python train.py --arch="caformer" --model="self-supervised image encoder" --dataset="abstract colour fields from 500 small random pattern networks" --train_examples=50862 --image_size=32 --crop_scale_min=0.2 --horizontal_flip=true --translate=0.12 --color_jitter=0.6 --method="vicreg" --norm="rmsnorm" --norm_position="pre" --activation="relu" --mlp_ratio=4 --head_dim=32 --fused_qkv=false --qk_norm=false --parallel_block=false --inner_norm=false --moe="top_k" --num_experts=16 --moe_every=2 --expert_mlp_ratio=2 --experts_per_token=2 --shared_expert=false --patch_size=[2, 2] --depths=[3, 3, 3] --widths=[48, 96, 192] --kernel_size=7 --projector_hidden=512 --projector_out=512 --projector_hidden_layers=2 --residual_init="zero_last" --optimizer="adamw" --lr=0.0013 --beta1=0.9 --beta2=0.999 --eps=1e-08 --grad_clip=5.0 --steps=16400 --batch_size=256 --epochs=82.5 --lr_schedule="cosine" --final_lr_fraction=0.1 --warmup_steps=490 --weight_decay=0.1
Rows from block 6, named by matrix and row number. Rows with one number belong to one neuron. Each number is 128 + 24 x the weight over its row's rms, rounded and kept within 0 to 255. All counts start at 0. Numbers have three digits each. After the name is the row's rms in percent of the matrix's.
# fc1: MLP up (model.blocks.6.mlp.fc1.weight, 768x192), inputs 96-191
# fc2: MLP down (model.blocks.6.mlp.fc2.weight, 192x768, transposed), outputs 96-191
fc1.424 110:143138149194129095134141092134149108103118077146159133119149114089121139140114102101113135186111118099120081112158122137165134187177120142120162111137138121117132154136101073133135119133114119096143138097139110113138156156136123109142120112109158125147131118145158113082127089097135145093
fc2.424 091:143112115125102143146153148105143135147122106165118103089089120128141117092091161131093076116151125165145132119091098110117124111121143121130132131153113135122150132119116114161129096174127111107131090126132167149128104141121143095100120131082131116140147138156171158057129147119110144143
fc1.425 104:161167136130147109097131106120137104130123131107148129119145140078091146149158118116159140169055139125096117120169129128118103137090126168159159109183155123114087173145079149101119120123110105120133128117127128109159150105108141090084115139142145120124162135137140117109149132075129122124
fc2.425 107:086102121092177159128170131140152129135125144186148117099115190111131131117088142124116098137129121143133153117088112115116145144135113085126094115130123125175169097134158106089118115132144133154100093155132158152115110104177126112117111143117132101116122143133133125128093118101130106095
fc1.426 106:121090131159165122084118147126140136099114163148110129108111116121100123139104164122080112158150102137120077076123092126137098166119128110156083164150130147115136145133152110144107149138132102176108121122070103133145150114164138143126132085127154142139139146146133117141138123096165117140
fc2.426 103:113127135154083112122122145140181123080127124106138196072128114139087128168126193109133135140115125157123113109155116076156132089127100147143117129128073147132100134162157156069137156161145110145150142106116124129147152155143093139082160118168134099120115112123165113165141109141122112135
fc1.427 113:160136161171154137133187094133119112122114119135164167066136111123136146109149111094110108129074127120114115118130122110120088167157134147144111132117153131141104148143131124126144118108134078095126127078134121106160122161121125138120124129103154147168165136154181123130166097108146135103
fc2.427 117:078104058084147123128143121116123133110137125134131095149117147132140076121107112144113130143178111160153122120107138116121153140133120091119135123141138135137128095116139109108089154105137127166128116166057152163119134128159144136133111128148108134095115119114118129151115124145145091158
fc1.428 084:083119120146138104144126144169146119066120142103146144144105101112120099167115128074162145147131182110105099140117117112156117136104109131144179142136133154115108140134140113145130153104124110111124126131075140116137134108179151095165122111129107143135111120146161058103137119125127128119
fc2.428 083:111137136089133131154168088100118118146142106136146116104096129116143161101130162123148089120095101138133137147126152144158120107167128137103134151126130134106146148104140140180121136142128165152106149143126151150117109105142192116160086146112143094135121153136128178128097140138109104130
fc1.429 108:120070089142118144106140108137093167122093102138122140119102151182116136124102111151117147127135095119126115116132116113101107141164119112137148136118111125128121137138146108187101131108119112121111104130117085143152136119145134128177084164124148089146158163101058124134065098136131106100
fc2.429 115:145128153098132153138119121151100101149119150117158134132134091144135110112143103110130099123143117118152160198089135198125123099115134114140126140132147111101117144120131147134166132106117114173137186098143147129115094151156110119106120108150162156159136154168151125148174166154119162160
fc1.431 089:099128108177148142149122157108147118120153133161146140093101142064110096096127125106148111160125112148144125097138114093133141121101092138104139134156101141103157137145161097132163113081101077152153135127115108144134124158127123106145118108100168113158154103152137093132141125147161153136
fc2.431 091:161116152125132126147145172130118118098139136150078137097088110133145161172067113123097141109112128103117130134100146126163134157103167171097134112088113076115110139077152121139190133118148135122134148115156121096127099140123159119098138117096118167136098130147072144093162104141113148073
fc1.432 098:104135154135140126110160089150132140142140101106122150105118129122124161118133125101128144130125105105093140107122130100097061138143115110116150160108161123139096147117171096138128120084117121119125142126103113126158095085075132110140098112123208119151168176124121101112124114098120147110
fc2.432 104:144138133119110109130105096081123128146125104170159106121122153107103136197137122146159147122111139132137088110163142140110127119114116106170064133110127135140120121164123106091103120123106100084132146073120123153112113106113139166171133133144118095130129127104116113170106122142159125118
fc1.433 086:088077118109136142138150145134117142123138156147152097073095147160144130161143140121106134157150070138152100114137156121130108147154100114121098189088127130121131148137124104101153096119137113131131157118103129148147136116162136119177110109127149112141149132141125126107090130162107125077
fc2.433 088:126140152136142158167179146117144146141126091167125140162116111107112139122115100134140116114134144108083133119117119097156121131136109099116099135108113114146144116079122171129119098122117171100112136151147134093114127148096124120100167166096148136165172153144177135098134124124126156103
fc1.434 084:138124127180115107143165135136141121124113135108155138135132132088112146151150130124131131176132096109122108110173141110101068187142124157116107145089134108097119195157131124110139115156137078145116162120147119124135135139105122117128120102123175135149124131173119133136116102122147152108
fc2.434 069:062077113115095158078182133132130115108137100113146137115130121122106144109149157100110139166174130129111107116123089090063133092121129121157122139096126151115126130147155115115110139128082112168157137180122141147144089133143109091138100153112136129153177100143152115153105123145140160150
fc1.435 103:144053143167095167114128133145113158117125133165132118061109087102140151118123100149126157125118137092120121092123133116125100140120127131123128128124093115144096127122103133140125099109090108121101128114124095115162103157106129091148111133068138145153149134156121128109075111114134133073
fc2.435 088:129171070088159131132102146114121126155152106125127098163147116142117132157075159136133123120121103123165133159107115130116142136140100127124085128101137076125149133120100121143121108121129152160091132133146148162103105115126103118146105127127093163124093120136076138116125129178110079117
fc1.436 111:120123115128135097133111122098137097103121165095129111128137119141104108179133104109114104205078086133141138105179119127129104134120142154149131125170127116106127163131095121133129119128157116115147127155122136158152151117153136115139124094110132128112137139146148140109144128121183165107
fc2.436 098:159105122121111161140171120129125148139127114175120162184143104098125162117088146113127090088110201133085110139092119114103098158111139108142158127087111130132124148124129163166136102139092129149119099135167124102133109142171124118097144167096116146157142150165100153126145127121145132153
fc1.437 113:154114149159118122114145109135153104110105136120153135101154127125098137152142113136126161134081081119116106106140124111110076148123150141154086116133109121153099165141177129149147086164160101120109118087145112133148140135126115129110130127116166150125135164136124139101131074074128127107
fc2.437 119:059146106123125085095124133096146096092166141121124135104153124089145128139158136103099129167133157122125130125141121112083158141127117157095138110107142146101157115121161107101142160127146141134189177147129125114109130114132103133114140141149101160130098083133117122133104145152118135125
fc1.438 108:150105133134104135117157114123121146142132131122106122122122129126139130076111081114095139114116135136087103119116123107102080155130140133133143138090106141133084150135107129189123106185114117094100094135113068090192127134141162111132123148082162127138172164141119130101104132128151128091
fc2.438 106:151129136098129112098107132147128097147115135115156151102108138138100131201109124158139123166112116115138107151141171133107124121137091128156127125096106121106113129170088132099119110131134142144116194151119153148103128144166095109158132146178132134138108120119064124155150149110150116140
fc1.439 102:114106143157144123124117145110147123081130158137154156065146110086106151141157107113105127137081133098106110091163111121135101152109116146111122117116143131137126150128132118108157130095122108163129142106140136087188149130140138134112099115082135170118149101164197107132106113119135126128
fc2.439 078:147119104100181109117105135103093134142092135158106136092062135153137110133101083135088126114124104149123145135081145128119143131127103101127088118188141119125129113126150109116099148096125139148072125110108136146117116153161132120156114113130140132148131151099110084135142101153096089109
fc1.440 087:125113118152118121115136126150145134135162111131117134120132116128159112106156143118129117146165112131137074156156138120152098126143110118133154133129103115149117193128108077169161119127148108118127091135119104148151132154147089090154100118142170127154176137167136126101118155145139154097
fc2.440 067:146131147140081118141147113147158151183116138084118138162147137128146108124121171108123156155098107123109125156163128125139125136109117118115113148099173148141135134165102105132105159152138104090148095084112162138150103120146114170129127097157102118138121145150132136097137149122123148108
fc1.441 116:176107139168102120130128111120155091153104096139126139091150140129085150093160128130168106175098127099140114150166147157120110187144118163118111123124138124126155140148099090135145091182129116113126125095136123107134120153100146147119118149118132118138144130142117112115125111115140140133
fc2.441 119:134153122120161125123152117127088136092173126128108110150122086123129121083134145117114136076150128142099143114104084076156165096119130078113140131118127151131142111100131144148099158149128144113138113170104144134138111127097134120125124150101107120123168146127163134087105147167132144138
fc1.442 103:135098114144084121125080077135173102183100128156113171140101143124150100104100124136141103122125144096111140148124157085139121131124063143116137158140141126110129123123155103168118139091105122116119120166089138132119086130126105133162129131114185123187168128165121088117093144131121139116
fc2.442 123:096142150112143082161138111101136115163147131144134105148136125084134154112140114124107128124115141154125148116159119083170147139172135087101103114147133111119122123109141127116128107091150154098161177124133126147123104091060116124137121122140146111109101151113127133088137135149139140107
fc1.443 123:136125147134168123097135114183131130083094132115147150136117138126127126140143153137126136123127133134098114139107074151113094141072139166119126138117119110121092192122097121143141117155153094153096104135071122106148164125176100118098105110153151164156114143131144061099116148121114137111
fc2.443 119:220147126122074148151140134120091111146116111111130119131145124103110126075132094159154133141113110134121135129161189120135149163125117129120105105107142129144171091109100123183076116139132132130126127084121131135135133111101156132188113149089120121110128130123117168152118152140141147169
fc1.444 074:136115093137100148161140174137172128107114111128102106120116141096121124155154139181138137172140140121125094154154113078150104166131107128140126146161101111132075155146135151153126129136151117131112113123124132134168112105165120104137137112094119164147123150168164069113120121109142124160
fc2.444 057:084069144108117154118115128121126142133133139089143143115126171141114154153166107059110124145164121142111137111116128099113118115118091135123128142101138119125121139175113122093121115096117130121160132139182120130126146142099094180129105108121104144154153143142129133196130110156166132139
fc1.445 090:133138142186126092143131080091135084138123099117128119135129118079140117146115123096143134129115142093115130099176135139126126143143131099136120110182150150125163119144122126107125122091127102084148140121142113141126126146106160098137134120150147106152166109123167145090109138126146144119
fc2.445 106:140142117104120130110098169151143137126113146144102147109105163151113152116078141168114109151090096140090128130128157132186075129116135128091152140107129088074126147135091139158135122141145126120122104119106129152150145117123138141108120086110145114128138139150127117100100100049119136076
fc1.446 083:146138110185093121114147071119155124114108145116092113097121114139131140154144144130151139115115087065137103127143126113131089159129085152108135125138088140147117147144130106166109125114145081128128133135078125147154098109141116108170086133086136112131113115134096088124115108108110134112
fc2.446 069:151120162126114162155165144165097133106127080125105124133131096134145142142168111131138145115135163159143126101105113168091154114121144127151084142093150136111130098098125194130087161113115140153144176144143110124090162109128157120092116170098088147105126124119137180143183117139154150171
fc1.447 105:081133089166135129131092130142145150148087132151162131118119158143108132117134137132104118104131127127155131135157149152153130123134085152107141151186094137097130139187126080069145118086126102145115123083134114147127122178157092143132100103116146130142137124117160097161103149116121127103
fc2.447 092:104120117133160114129148115127098090108127135175143170124142144110160118160153150128104133109096151133133138123112123110122140144116088138091133159107166102151108141148106149131137153121142135106161102093133091129098116131146110156112145170051113177106141118127091103131133142124108094146
fc1.449 105:143122111155086124127125132111143086084121175112121128141153094078144139177170127128122111163110171132153104111118122160149105138121119182123143115142093116108100163130128140146154132129144114155146192143100129085134139133157105108102157104109154174150148104186146132120136141133125176131
fc2.449 103:147068114105123115128132081153122152097102146133096169132119119153169147093134129095138112117125107151111126154088153160162117129145159161103148158105114111148135122106124152108126106128104131155121118179115095121130119129140169175093134134132140088151151157110104146167125169127105130133
fc1.450 112:128127104133159138119144131167125135149116122130188175128137157164137118114108150141161161134125114130125090138159100164136087145112108129138122150123148120100100175175112075145158121128129089103123118099116118151165171127170120122143092116133166110141111157104133056109119110149127092104
fc2.450 139:135094133082128130122175173150121151124101110127148151142151171168128159113153162150135139159131136137090139120151138108149104116113154103133060116138127129118096140170141121101119087128183135168106088122134119163133131085123133110156132121152117138130122128093138121140088093104138078156
fc1.451 088:116117134134084126132132110143159138117145142131098139084088091100110135122145101119124129169135073117130102116125114137109060143092139162164075133141145176117129151151112083109152131145115087163125132150069115126147124151153144110107123105092139096174115148169137137123122133117169134141
fc2.451 064:106112115124089157144133104117107140104134137142177130090163118102090125140120085129133135124132134140126130079141165097117139099177106120128139113107136099150126114133145154101106094116116155111083128135156110171138114149090118136106138137124106136095135123117210149167142078130147133113
fc1.452 081:121089125164134128134119109137194100145136142173139133149143148120103123111125129095115115146134107107136084145136115147140104138135109154117151116133078136118126149168154062151178104137119098136105148113114095139149083160140109118143108073062130105135102137160136089103149119147127146108
fc2.452 064:117099121109161141135115125119115134132119154088122088194129159165144100125140089092101144133097102138167137129130120107136110167154135095088070143135146146142147116124114102111120146124124124092118082125108080116112134112159110177147124091133078148132112144096186152111120093167102127107
fc1.453 123:138108145160146133116142093169124157103109098118124151097151106123106088095109159147150138126121140110096123134148101120133130112092129132175122120122146129124099123154165102119110108134123098128092093102128087144195144163117093099108095133131124114144127146141173115157132129125206125115
fc2.453 130:141097120148149099165090107095091118117117112163139138066091140120156125072110126112103124110126110131114109144096099138119122132156105166150144152147094166170151139144108083173121115171110120094127136131161182104135132149130185103161079151114123095143159134135119131142110137111121088129
fc1.454 120:102137130115142112149120148118125098121143128105145147149154126152069114157115135141169131184115126105109121101199098140146127152110126112170126125161142132113113143163132113128091139109148110150113117138125122160165113116164160128157120096135112116123120140117127126101118052150202135138
fc2.454 131:126142147151132143151131070118157150121103131170155139125109110088125143124108137136125118075124163098102117147111110179111116088126152146151145116091092124155098139138125158131173147146134119092132116081130147126134131134135137121110142125144157148150130151158122102160136116133111117077
fc1.456 101:108080121138144126095126136162129148135129160142134122112070152096136147140155122085078122141142093139101121146119146185093094164091105123119116207109151134096150153129090119126148106147119116134128118137121124108141163126147143113149117114117159078189180151131125102120120137140124150145
fc2.456 105:150124144123146119132173108098138118081135117154071081194135130189122130164147138132133114140140135128180125098127097100099114138163173103124143119180098149106127148115123166116121133159111089126146124127106114106125120119115141132124139146151113108137154146138161135087173139115123132133
fc1.457 101:118100075145142160142116158101115140153153134174125124125133111128112106099141103147124130144129121098142133123133105092136121115070091120150112154174114142117130133134109132118135124146117089167105097120113133166170115179163108094140094101123123125135119143157150087143160134117187157123
fc2.457 085:147160127124055134107141171120110133134093137071103075124108112117083095189131101129078128109099139120120146155129163133106123153117125161148102104149138125152138102114123135157135136105155125125154116142137132136153131116173110115134155083123094168102130123167092168120125097176124108145
fc1.458 060:131072118108115141107120118155152166136141183113139128095134118104112113155116171112095150110140099124139135107115126116142118160084133145120130145178111126096169170183130099102107135140117050145120099150088098125166114172158088118142081087098152133162167120137143111109119109136114160121
fc2.458 024:082089117137121126141139120162151159155129131153141161082123159125097138109126140179110136099109102130102144138098137096101133132135104102112136136141100123144157098051074115144124149151126159164088133152096123130127073131170124091097102129096162111129138177129044114142134098080142113089
fc1.459 102:127127100147092113093137103101149123108130161110126128104115134080118161138150108110148117125121127117130090109127121113098116153144091146091155131149071137138132134128115094137150107144106102136167144157106136101156151163131132112122119150091167152158155097143123109119111171124138149148
fc2.459 093:152099143113138143118104124101150145157113109144142133124135155161121116133100120152132121100109143115138177111145151145157103124084126135121095146171098110113122127139122153109141148126161140151118077101111102144115123126130140114118146078148132128139110172131158094198163132118134108092
fc1.460 083:086092092146153176096115072133135184137107159141137121134130120113128124156096128196154169108202116124100117117089118116106105159141097121150165115094122099141098122105122125140094125145080114111121123145095097159166118128168112106122073132109138118122108173135074101150082071093149119111
fc2.460 111:134111140107113136127153164160141143143108120124116110180138125113104118128099169152106081181114143134130153096155169148126101135123142103142108115181121141094150128174116124090129103082131077175087128192123158138115132126125092124151138109130132137137146145164157111066154117113152155140
fc1.461 080:178116131123138106132114138145121114103106136118148119119136156141117121127110122138110129117091104140136127146149170140134090120150121189133134131160147109105127196165122085136168108141150112108109142121110077112148176139182113141132128107127121154112115138148117122133117179111166144113
fc2.461 070:135121132118158145119165128144147144168153144124161080113112140122127146148099169116106095143151108125129141064082129138099128155147156110123116131112143100093129157110149128113132147143085101192110102161113106124116114092105111107167150075119152118177160127135147129085164091107133155118
fc1.462 099:115122078127093156110123180128163140134114145135083163119141132149120148127158134167133121137133138117094116143137124108130106100116115154127143123121114124109134171149095122151138105143132094164092117155122111139152094147158126153152123159130138120141119111144086027148123148123133128142
fc2.462 115:170143155133128106133127103107116110106071121097113087098167128125141132126092121122087131132094116097177141093165126171148121112159155117114106108162157159159126128160075098115114145087144104099160116115165117091145134141131141154109125141108100104111153107100178164117136142112123124122
fc1.463 102:137124117160134112092086112098135093142127154126122123152113102112103105131148146109161099148136075095150080109117126131146118200104114106143113178149126156116163127148118112144134144127105084128160148124078154134139125140157109122143119113125135105182154123163076099086122128117136181118
fc2.463 097:143135146103136078158046133121110121092136127081104121126156151149118113145081102124103144159127088123154170142130142129124150131161176167110168085141131122125126120126113102103163141151130146091135121158114158123153119125095158112117119100169096117106112109096147177134120160141163133084
fc1.465 094:123160130173144100130149098127148075112109135129169142086102139115133160145158141076113114155079115132145099119119132168123105138115083146109154146097135152100136191155102100102174113153114120122149175128146113090124127109117109088063148137118170106152153103149119077113160148118118184139
fc2.465 114:115117141114106115105130106122133146137101174133105091158121123118112107136071109151120117144148112129113164115146153151124097146158152121172142114175042139130113130153119136159139099071147120123091106155089163118179131140148120106143125088188142099139146131132132150125115092130165110098
fc1.466 073:132088155146118139168075121133135133172116113151127130138103147085116141117124104146167107115139161134086140137094155127142129086096096141147118167106136126108104148169095118115162154066098076105132106117131128144140103145122136107146120124085181130169165146135135094146118106133134112117
fc2.466 053:107143094096172080117107108120107135078095157147094085152123166169149111137115108149106117168124112119180144145131128181174114158168123136101176134140125158116118144143104106127153121132149150125140160116097163125132146108116122148130086092124082095115109127094171128075129136126132121105
fc1.467 102:126086124123130143175140141143161131145122109178151130113128159165092121112180134111161105141128112122148116154155126142120098143119096149119113175120150144117140142166114093128156087109114088133108147113146087157153146174145139146161104118131146115143163120123139095162121120144138111161
fc2.467 124:134102077117131107133155107130105114076127100140083133146111104093134124144101137130115155135116110140102159100165140117144146133114103112141119116104143117130104148155186136123152127095160107144094147101112122155135092132132100108095116104061122149103131095139138087118083142146128128107
fc1.468 085:152127137147135134098127109154151121144128108111146138166127128105109123137125137125142133162083127095138117132151155150111094145107103129135155174138146097112124200150112121117107102124129065162132129132111104126160132136186135127156100122089159134155115151155128067128102161110206143123
fc2.468 078:101079129133097153111166152137132143108113105120118141099130136159114132100112122095124127164126109132125080115121141106110131148155163157167073137054150115140138120146154129132127082127114131090139173120162107185127134162121115101086122099128132131147147127146122140163150095111148121110
fc1.469 062:091123118155137085137135082140153129140125156134127149074119138129137155112137130151106154161100091132104148124138097137114094137121111138115120131142139179146131135189147068130143098147124077116140135156123120114190152197154129118131114106112109138110136136146115110161133133138150123098
fc2.469 015:177150120146129122143121135131187086085139156155079095175163097128121112136148122114139112125151157122125101113136098092142148111124133113116158176113125123098114154069119158102202169112152107128179171142113165141101125135128108100136148164139111148156145146147126113087144130141123176137
fc1.470 116:137119137162130156154121140115129103102159108130126116109128114112086103111153106113165119170092122123159094112203127137132130168115122125129099128175129156111134147153088117119152132176145098109138134093148127164134147141180134124135113102126121128135128118145171116145122098137176128116
fc2.470 120:119151170122136152123156121095127150089100101136138129137089089106123138088120176112123107090132143121114126153069123148156111067121156123161085156146096133136130118113127180151148147095106108156084124118129166131127123127129157139116118145125147121171155148150147123121146076145109134128
fc1.471 114:090122105141132098097143132119160107134128164116159128074102160130132144149140164097119098161103093145150129137147158141139116135073087175117119151182108133080109156171114106110160118149162083133150137118109128161125144119190082138076122108157129159153127114172131079132137159148115157122
fc2.471 096:140153181112151132125129109114140151124103156104113080127132138122092101139063120148102121118139121145154145102096123130116108124172145125128110122171114102140135104095117122139139172084128140124116093120095128092142131114098129115146142124137118134145145161109156164163154125137115111093
fc1.472 103:121088123131136163117104131155123147127113145163105135132123170109074124119155145162109111144130138133103123151115171135105072135128118151136147169107136096088106144115093127106144117108141122170077095174114151123125103133149111113125112087137185124178147173184125112181121134087136131124
fc2.472 125:144121112176106118170117156167192118137122136118126131101111116138101117156094162181124140140114106139134133083177072134156150095084127091145123103114129139122152122141122164137089179161138113119133104108103114116101144122125111204119166108065098119113105129136116159110165131091086143155
fc1.473 092:077090104174096125152143107128142143142140117106106135100122128129122117108135109118121128133123143128153100145158146107128098132134115137122176105120105110121098170162120101149124096135126084108112094147096108129190115159119154061157108109129139106141152130172149095126111153152147144104
fc2.473 049:116134135130076143139145166128130156150141147066086114128105141136151122139113117098108118139127079112121116135113124097162117127100123144124150147094150166123167121133093122141114153103130126048148071150135164105135118134131120193119122104101108134145131152153133145104153149141135148120
fc1.474 093:116110134174111112123100097115145152137112114108118126125115122077148142168179112108099136127134124112104119145141121116114102119124118147148164154154117148105102199189081089148166109128138070106120125133111118133203112139128120116159108114095154104139165136158141105096114134126155138109
fc2.474 046:107131140114115145117119155140113128158137144085124129127129139149118105156124113107106115168136117117110148133116104115118121148105154133126147141092153140119124102097102182129102172114116145094164104130140139120122125132168120196105169094147089179122101168143138185126158134124143128130
fc1.475 078:107087100145097146066156110170155143156102102135100148071100146133108134130129137140105126120139092140076130128124160108117094125100091128146123151141149155152111125158168118107126095099112132116121128129124117125152099140110087113086083150078205110152176154132085101092108132102122136132
fc2.475 078:131140103108111073176120064104142121141126136153136060179124144144132123135133118154139128098146124113157138180145118168146143118155137123143116123138128121154129155166143127186137082132165117100148168070144137159112120090114132130118098137146114096143126105155129138119085134167137119141
fc1.476 104:143138156109120142109164122163095144119104151112123144127122153159156131142140143124109127112129136154089118152111139160123079142132134179114120188139138126111046184113126138121155124145126122144097106117134126111125173124151113120107129140145201149150151169147139101119089169113134136118
fc2.476 124:166139122179100103178139111118162123128123138128156124102123149136096169134143077141174140129111097158117108087179138116170138131097134096145109120087154132134149120113117145145089136156134134090148160069108092141118153133115150172162140164099134102108118129118089137143128135096136156151
fc1.477 125:120132094125129151126147154121176123160147127173143140070164139112083135105124135151141103151133097089133096077152119093138119140111083112138125128160092106117125138141149105143124113134126098151096124131105130153153105178121102115172078108084148131145112126191131068144140096108160124112
fc2.477 157:124098089132069127099119110134170141143106154142127110091145146151110109155135099167087135113141124106166090142127165141150118137164122139099135119111090101150131130157119109126135141168138117188105135115108096079127086143160077120122120086064131128102098117150101159129140125118124128120
fc1.478 059:123089153161132144170115082100146151124172126109093120095103137137119100159142138154115169154117128151130102105105134107129088136109067139130146092152151127145167132111155107107122101122163074186137175118117089152138097122141138160141122101155163114171124172137150131126147137112164152093
fc2.478 013:103097135148099142097145160150128150119070110078136137107130113120099144104100146190110157124122092099110148155110141135104132115096132115143100130127124110125136112112099141107120131108141092140069103132121104141127138124134087128126107111116124132123155159155145111120147134144121155104
fc1.479 110:153139125136169152123154153162092107091124142116142134138146104157087103124128126147143145145085139110139083163123076139169108148123142134149102144124114108100079183135103110159163112160134105138113119097096108133145166146158121121139132103125110145157127166184157117093129126125161144109
fc2.479 121:140107141115114175144140117101149140129129141093064092153108129124123138076143139132112126102120135103113118139115104126137121142163203100124089122078122119152145103133146113150114126124120127131136119176147175105161093141146142135135070101130102107135151166150107153154103136147159140145
fc1.480 115:101075102135118095114086126123130118110149158100094090141102144145137139138118149098129103156136077149116108129127099139115071166127118134167108155121139125113104213177127107153134122149138092140148122148071126140156130123157170124148146083122158120157148133175086121080094121144111129127
fc2.480 125:157130144138084125087165118117128091080129109129080089107112106096097161143146113129137078149115122117119091079129118137100099141113152146149128125175155162103135140128112154164121128102110131098163138147127119104123129140144133112104162184111154127137189123142102140131118162114120159146
fc1.481 121:111096164169153133124151101143160130166114102136182147105136137124088117113171139106157121166114097093135087134157119138111108176146085137141099175147135123126133132152150084139126128128128103128116144093098117170121119143150126106160088115130136132175145132160094115135151059093155134116
fc2.481 116:105145140126174149116136136148099145152153144160145147166108153128130140114170105089142119080117123128102166167110129144155140166154104095102109153122140099110158100090130124140128135109147136140137139132128138116119120061081111128174105099128157130127123175105089124123130096133122114152
fc1.482 120:157126129153133138090165107152169107156107087149175164153141134149106119090148124114175128144109122092141100136142121151142101178146097132150115154142145122136127146158188077143136129100117094122111130060117086134148103117129097112148085121116157120155145126142098068099146088103128143124
fc2.482 117:103101141146182150140146157131064133121146131162131141146130105143131130101167083106096139074148121115108136142126072075141142154164141073097066132112082097121143105094125144163127120109173154125130134126148122121105113122081141121148126131102139144121131162112118151112111100125121115148
fc1.483 110:096084134149154140109120131169135133086110156154164121132082167130150124157153137099138147137133090151093146127148107140141127131088085121106139180157151148091101153171132111097119145070135119133123130150125110172156168148155145133149103096157151113149138151111156110128114106148144096117
fc2.483 118:127137131133109152152104104118167119109135110114104158023141117151040128171130102132106147131128110115156143103116121086139137122124149107121120124112131105150106120118105159103129126160147131110117141136092112115131126136137138149078121138088080135116129136133128135092167108119168118116
fc1.484 110:128108135130139133147127118133094160128131131157113138132119157167116153092129092119127134110161142140098106128141096149110078136146131117142095157096089121130104140139126135199128108127127111129090106121131113087179106118125172129188129146072155132139187171123139141119105093131144100130
fc2.484 107:130168158122126121082099130156141090141086117071156123107112140138121130187159094128175117151092091121147119137144168133117139131104078115149150104123168158122119123162119125085116132111131138132167209113151117153118167130165098140109123123212119123116123120104088123171157161145132129155
fc1.485 104:133126145156109103121109070128214121159107157142128137120110152119133138133145119100138133139100063102125142081183148151155135154131108132120140116161142150136118171195133080100137103129168123084160153130119141133135131137132123125103081109114156135125133104129096148132112119097128132102
fc2.485 104:111117132166117104117111146125108125149133140096185137107101129113162114131167097132106126133137142129152102159085146084122152119121138133127136128107148118149139095097094097115125180136096136107145136116135117119072134093135128131168122131130114148129066107106081134151146124156075129125
fc1.488 118:127110172156116100137152098140120128089150116120136123112148118127102125116164115141132105157095149159100115137137150129134093103086136171170113150129139158096078174157148123143154103117153089101125116122138103130171123172145152107123133090148141123146142158145155135164126142164195132109
fc2.488 102:137104098128139137134189138135151159173123135131164159151120137123159138136100118121126117131139147164111109137099119147135110165140102135144178143095080129125121163119125118173171093188110140132165163146128116125115152108136093079119123132148149135143130156150089129116131122108135126117
fc1.489 109:109083092124117161159097170143152156108158128143091127163107165140132107142146121143115145123143125126128132157136136122140134113137106128101136156111125111117108163147093106099154113127140117119083113110107085158128143176175119143127105094095144125154139139144128088141091140165141136096
fc2.489 138:136131125123115138151111155122099146130125107163135102116125097112157104083116137136089128078144185099109125129104125136148155088147136114122148117130105139148141117100141160151114117141120140138128135138163164105088115161110162155136151163122122137158117109152159171165126133129108124150
fc1.490 075:134125105131130127139110096118176118154139159157153134153137140116154122131134128167130135174133128115103120131150141130163123142123099149105140158183126100122089139138111094155149117095139080144115119123109126117200150101122124112134115115105152168121125135163131063108149146140116167075
fc2.490 039:140106138146074156119081146100115154095124145105080134113104102121119133135131094119148130093129099076109132099116102104117136102088115150133141112109122146144197113171105140133133138110089116101112091163166111104145116181127119146106106124104127100128178113185134121160111113136129146121
fc1.492 090:106099131130102129105163117169156122120097129162096127079102122135125143147131153131129123150157112115159132131110152110155107114109089160112144153125152137087125160163152100127136096069116108149091138133082108116142105139163116105127117119113190129165103146152102090130089192120133167114
fc2.492 099:121166106114151116126127103142149143193133116130195155133118123123116146123135165167170116121127165135086113139132127111109122152121142112139124128137077106142128146103131149154104093174136106172140159131118119138103130071108147131164123128154142182157109119165114150148106088111153138134
fc1.493 099:121097144132095127085179105132176088157135144148117152116134145071117143141121100123084117149109144122152086106102162129100109144100090135154158170107171116103155176148122116110138104130119107146129158161120087121117105129129098123117130141116190131163145120174104068144146139101126162141
fc2.493 104:118112116095105157151129110103116144114140133135101062142101130155141089116134141186128158126153088163121113114104112146121128097136148114153111141133058118129104115121134145161104100164122123140110094136118119144154136124125184141148119091144107097120132128137163171151090156159095122112
fc1.495 049:121117155135140142173137115155184134130123128160114138150130097109088103145100110089121139161130088125088111124205106149140149123086084180093123147107163105124080135142140087179153111129119085141148141141109131140130102156156109129125146103127140119139149095113136133124133099112127150085
fc2.495 010:126147134141127147132113123117090154134159125117183144122124109118157163151138116152124124088140182148131152125105134094127138114129141124121134136122109135100137143076101141097131124112162139130108197142142118148089146128105170148133092170161140113130131124112141132154122105151141123162
fc1.496 097:142131131148084119097174130116160104061152157100127136113137113092094149144168113125145110144094130135121069118143098116090067150092110159161127128089113146133105141145119117169155130148114108177122130141112108100153119132147144097129146143095141139127151106148142110117095168133146146153
fc2.496 084:126093131151119163102156142116164172141061131152143133130101173144139167142126100114125125124132096142156135124129219088141142123150074094102109114123136102176169101149131119089113117103120139104122140126142091133113130106131110136143151153181143120125106115118098079155104121109088124087
fc1.497 107:119098137157122097146094142138123147103130148130137106069127109135092139163128108134104152138124081129165122078137102116128121124136127143144096116117084133150116141162116088136151106130144113148116140128136097091137139145124141125120104110085125124115126115123134159091121079115121120067
fc2.497 113:130163143124148124131079139159188110093121150117130102151143106160117126116132135118145099106142111134132135113103062100126109110103118074106149137118139115137131147109114170113142147071132109124160151204131180166141164137095121133114139164191119128148165150154121147109102157125109141159